Weights of a small audio frame classifier.
Training: adamw at rate 0.0016, batches of 128.
Rows from block 3, named by matrix and row number. Each number is 128 + 24 x the weight over its row's rms, rounded and kept within 0 to 255. All counts start at 0. After the name is the row's rms in percent of the matrix's.
# f: depthwise width-7 conv (model.blocks.3.mixer.f.weight, 160x1x7), a 7 kernel
f.0 133 [134 144 143 163 175 135 135]
f.1 080 [123 140 109 109  77 107 139]
f.2 102 [121 118 111  71 114 142 126]
f.3 079 [162 128 160 132 167 142 136]
f.4 094 [109 128  95 129 121 134 178]
f.5 088 [139 141 181 150 117 134 144]
f.6 089 [138 148 143 179 144 143 142]
f.7 098 [126 132 113 150 185 123 120]
f.8 072 [143 134 174 156 154 138 131]
f.9 107 [132 144 118 154 112 121  76]
f.10 118 [ 94 113 112 136 116 107  86]
f.11 119 [136 122 154 143 167 166 127]
f.12 106 [125 118  96 102  93 157 142]
f.13 131 [115 113 123  99 180 129 134]
f.14 117 [125 131 112 157 170 160 118]
f.15 099 [ 92 108 101 125 105 117  97]
f.16 076 [148 138 158 136 178 121 133]
f.17 068 [132 140 151 115 182 144 128]
f.18 098 [122 116 111  99 111  84 106]
f.19 121 [123 109 110  74 107 125 127]
f.20 103 [142 144 143 164 169 144 139]
f.21 127 [140 129 137 165  98 119  90]
f.22 083 [149 142 167 149 158 144 145]
f.23 097 [127 142  87  90 153 138 130]
f.24 095 [173 147 151  99 115 135 123]
f.25 105 [106 114 106  84  97 124 127]
f.26 095 [126 126 133 101 143 159 174]
f.27 064 [107 118 103 129  91  92 116]
f.28 129 [132 132 145 157 181 126 136]
f.29 088 [129 149 154  91 165 127 140]
f.30 084 [143 140 167 159 163 125 128]
f.31 077 [136 139 162 123 176 145 140]
f.32 150 [128 128 113  92  78 130 123]
f.33 150 [125 135 117  70 109 131 137]
f.34 137 [122 137 125 166 178 130 127]
f.35 081 [111 127  92  97  93 117 116]
f.36 081 [185 143 133 106 125 131 122]
f.37 090 [122 133 111  86  89 111 136]
f.38 095 [128 111 143 176 102 109 116]
f.39 100 [137 129 143 155 173 157 117]
f.40 114 [130 133 118 154 184 140 125]
f.41 058 [142 162 172 152 119 121 136]
f.42 102 [129 125 112  90  81 118 131]
f.43 080 [135 145 120  74 136 108 144]
f.44 133 [127 125  95  95  85 125 126]
f.45 125 [124 122 135 180  93 135 126]
f.46 107 [ 92 111 119 109 110 110  92]
f.47 093 [129 138 126 163  78 137 136]
f.48 075 [158 161 143 114 153 127 159]
f.49 102 [129 128 162 161 169 137 124]
f.50 093 [117 119 131 126  99 103  79]
f.51 099 [102  91  87 115 125 130 119]
f.52 106 [134 134 164 157 169 141 130]
f.53 106 [132 128 136 142 189 135 132]
f.54 075 [130 149 136 142 180 152 135]
f.55 082 [119 113 105  86 104 110 104]
f.56 084 [ 90  84 128 109 142 120 135]
f.57 092 [153 121 136 179 106 127 143]
f.58 112 [120 119 109  77  99 125 117]
f.59 106 [125 136 165 122 173 110 113]
f.60 100 [122 125 136 155 179 136 105]
f.61 127 [ 78 108 142 151 148 121 124]
f.62 087 [ 92 114 135 135 104 150 166]
f.63 113 [132 130 132 162 178 146 135]
f.64 092 [129 136 165 168 157 123 139]
f.65 085 [129 134  98  82 111 153 139]
f.66 079 [143 141 158 160 169 132 130]
f.67 108 [126 122 111 136 186 127 113]
f.68 093 [129 136 144 175 166 131 132]
f.69 085 [114 132  89  84 115 138 138]
f.70 080 [183 139 138 108 123 129 108]
f.71 107 [142 137 137 110  72 143 132]
f.72 156 [124 136 133 160 177 151 124]
f.73 094 [106 112 110 108  91 102 104]
f.74 066 [122 117 105  72 114 123 133]
f.75 101 [131 139 151 175 162 132 124]
f.76 088 [172 162 149 120 142 142 138]
f.77 098 [127 146  98  75 136 132 128]
f.78 075 [ 97 115 109  80 125 117 115]
f.79 117 [131 122 128 178  95 107 129]
f.80 102 [131 121  97  95  89 111 117]
f.81 088 [107 120  94  94  93 125 121]
f.82 093 [130 122 132 156 183 137 136]
f.83 094 [111 110 123 150 127  93  87]
f.84 086 [117 117  88  89 105 119 129]
f.85 128 [128 128 137 166 175 145 133]
f.86 088 [126 143 123  92 139 154 169]
f.87 108 [133 139 106 131  94 102  88]
f.88 096 [127 131 131 117  67 137 133]
f.89 124 [115 127 109  77 117 101 126]
f.90 073 [112 112  99  84 143 147 117]
f.91 101 [138 151 160 149 120 164 153]
f.92 083 [161 149 153 148 158 133 151]
f.93 067 [146 143 157 166 149 148 149]
f.94 085 [154 127 134 167 137 153 160]
f.95 098 [ 99 102  95 155 103 124 134]
f.96 085 [149 140 167 144 168 125 136]
f.97 089 [128 138 148 165 173 135 125]
f.98 117 [126 110 125 145 179 147 107]
f.99 110 [121 139 139 128 144 186 141]
f.100 093 [119 125 111  93  79 132 124]
f.101 082 [116 102 120 123 130 117  73]
f.102 107 [121 133 180  94 134 128 120]
f.103 106 [121 132 107  75 114 148 140]
f.104 107 [124 134 128  96  81 120 153]
f.105 097 [133 121 133 154 127 122  71]
f.106 103 [ 75 134 136 148 132 106 140]
f.107 121 [127 126 111  77  95 125 124]
f.108 086 [139 136 166 159 164 137 134]
f.109 094 [137 131 150 129 182 152 132]
f.110 101 [ 76 118 117 126 145 146 150]
f.111 075 [109 103 112 105  94 110 100]
f.112 103 [146 137 131  83 138 122 167]
f.113 128 [137 117 149 159 176 137 123]
f.114 089 [168 150 123  94 107 126 145]
f.115 082 [123  99 140  96  95 110 104]
f.116 085 [119 111  93  94  98 117 113]
f.117 122 [128 133 132 150 187 119 125]
f.118 082 [128 118 122  90 115 138 175]
f.119 118 [128 121 108  80  94 136 126]
f.120 170 [128 122 135 148 183 149 138]
f.121 104 [119 127 113  77  96 120 121]
f.122 100 [127 132 108 185 136 113 124]
f.123 108 [140 127 143 151 183 123 129]
f.124 118 [123 129  96  91  89 123 123]
f.125 118 [147 120 138 107 140 146 179]
f.126 081 [128 123 122 150  73 109 119]
f.127 074 [115 112 116  77  99 133 123]
f.128 083 [161 147 148 160 139 157 144]
f.129 099 [169 146 132 145 156 142 155]
f.130 072 [118 124  96  86  97 126 140]
f.131 098 [117 144 103  76 112 129 137]
f.132 085 [143 139 149 147 177 143 146]
f.133 084 [120 110  96 107  85 111 127]
f.134 085 [ 95 128 136 174 138 122 104]
f.135 100 [127 129 110  79 101 144 146]
f.136 098 [130 128 127 152 121  80  95]
f.137 099 [125 113 111  86  88 118 121]
f.138 094 [128 147 140 143 183 144 136]
f.139 096 [125 120 183  99 135 125 129]
f.140 089 [145 116 121 103  74 137 126]
f.141 106 [148 139 156 175 150 127 126]
f.142 100 [137 138 166 155 162 151 136]
f.143 094 [137 148 158 152  95 159 132]
f.144 094 [177 153 136 116 113 104 131]
f.145 097 [116 101  87 107 112  99 132]
f.146 094 [133 129 173 172 120 133 132]
f.147 125 [102 128  99 112  90 105 112]
f.148 118 [129 138 134 188 114 136 125]
f.149 070 [144 133 148 181 145 133 143]
f.150 098 [130 127 143 102 179 139 108]
f.151 091 [139 138 144 163 171 144 141]
f.152 130 [174 131 145  89 123 130 124]
f.153 069 [118 127  92  99  88 119 121]
f.154 073 [130 116 162 178 131 143 123]
f.155 114 [119 116 126 147  74 108 115]
f.156 090 [129 127 153 173 135 160 147]
f.157 087 [136 129 148 164 172 145 134]
f.158 112 [178 146 143 118 133 137 156]
f.159 084 [126 133 102  82  97 113 120]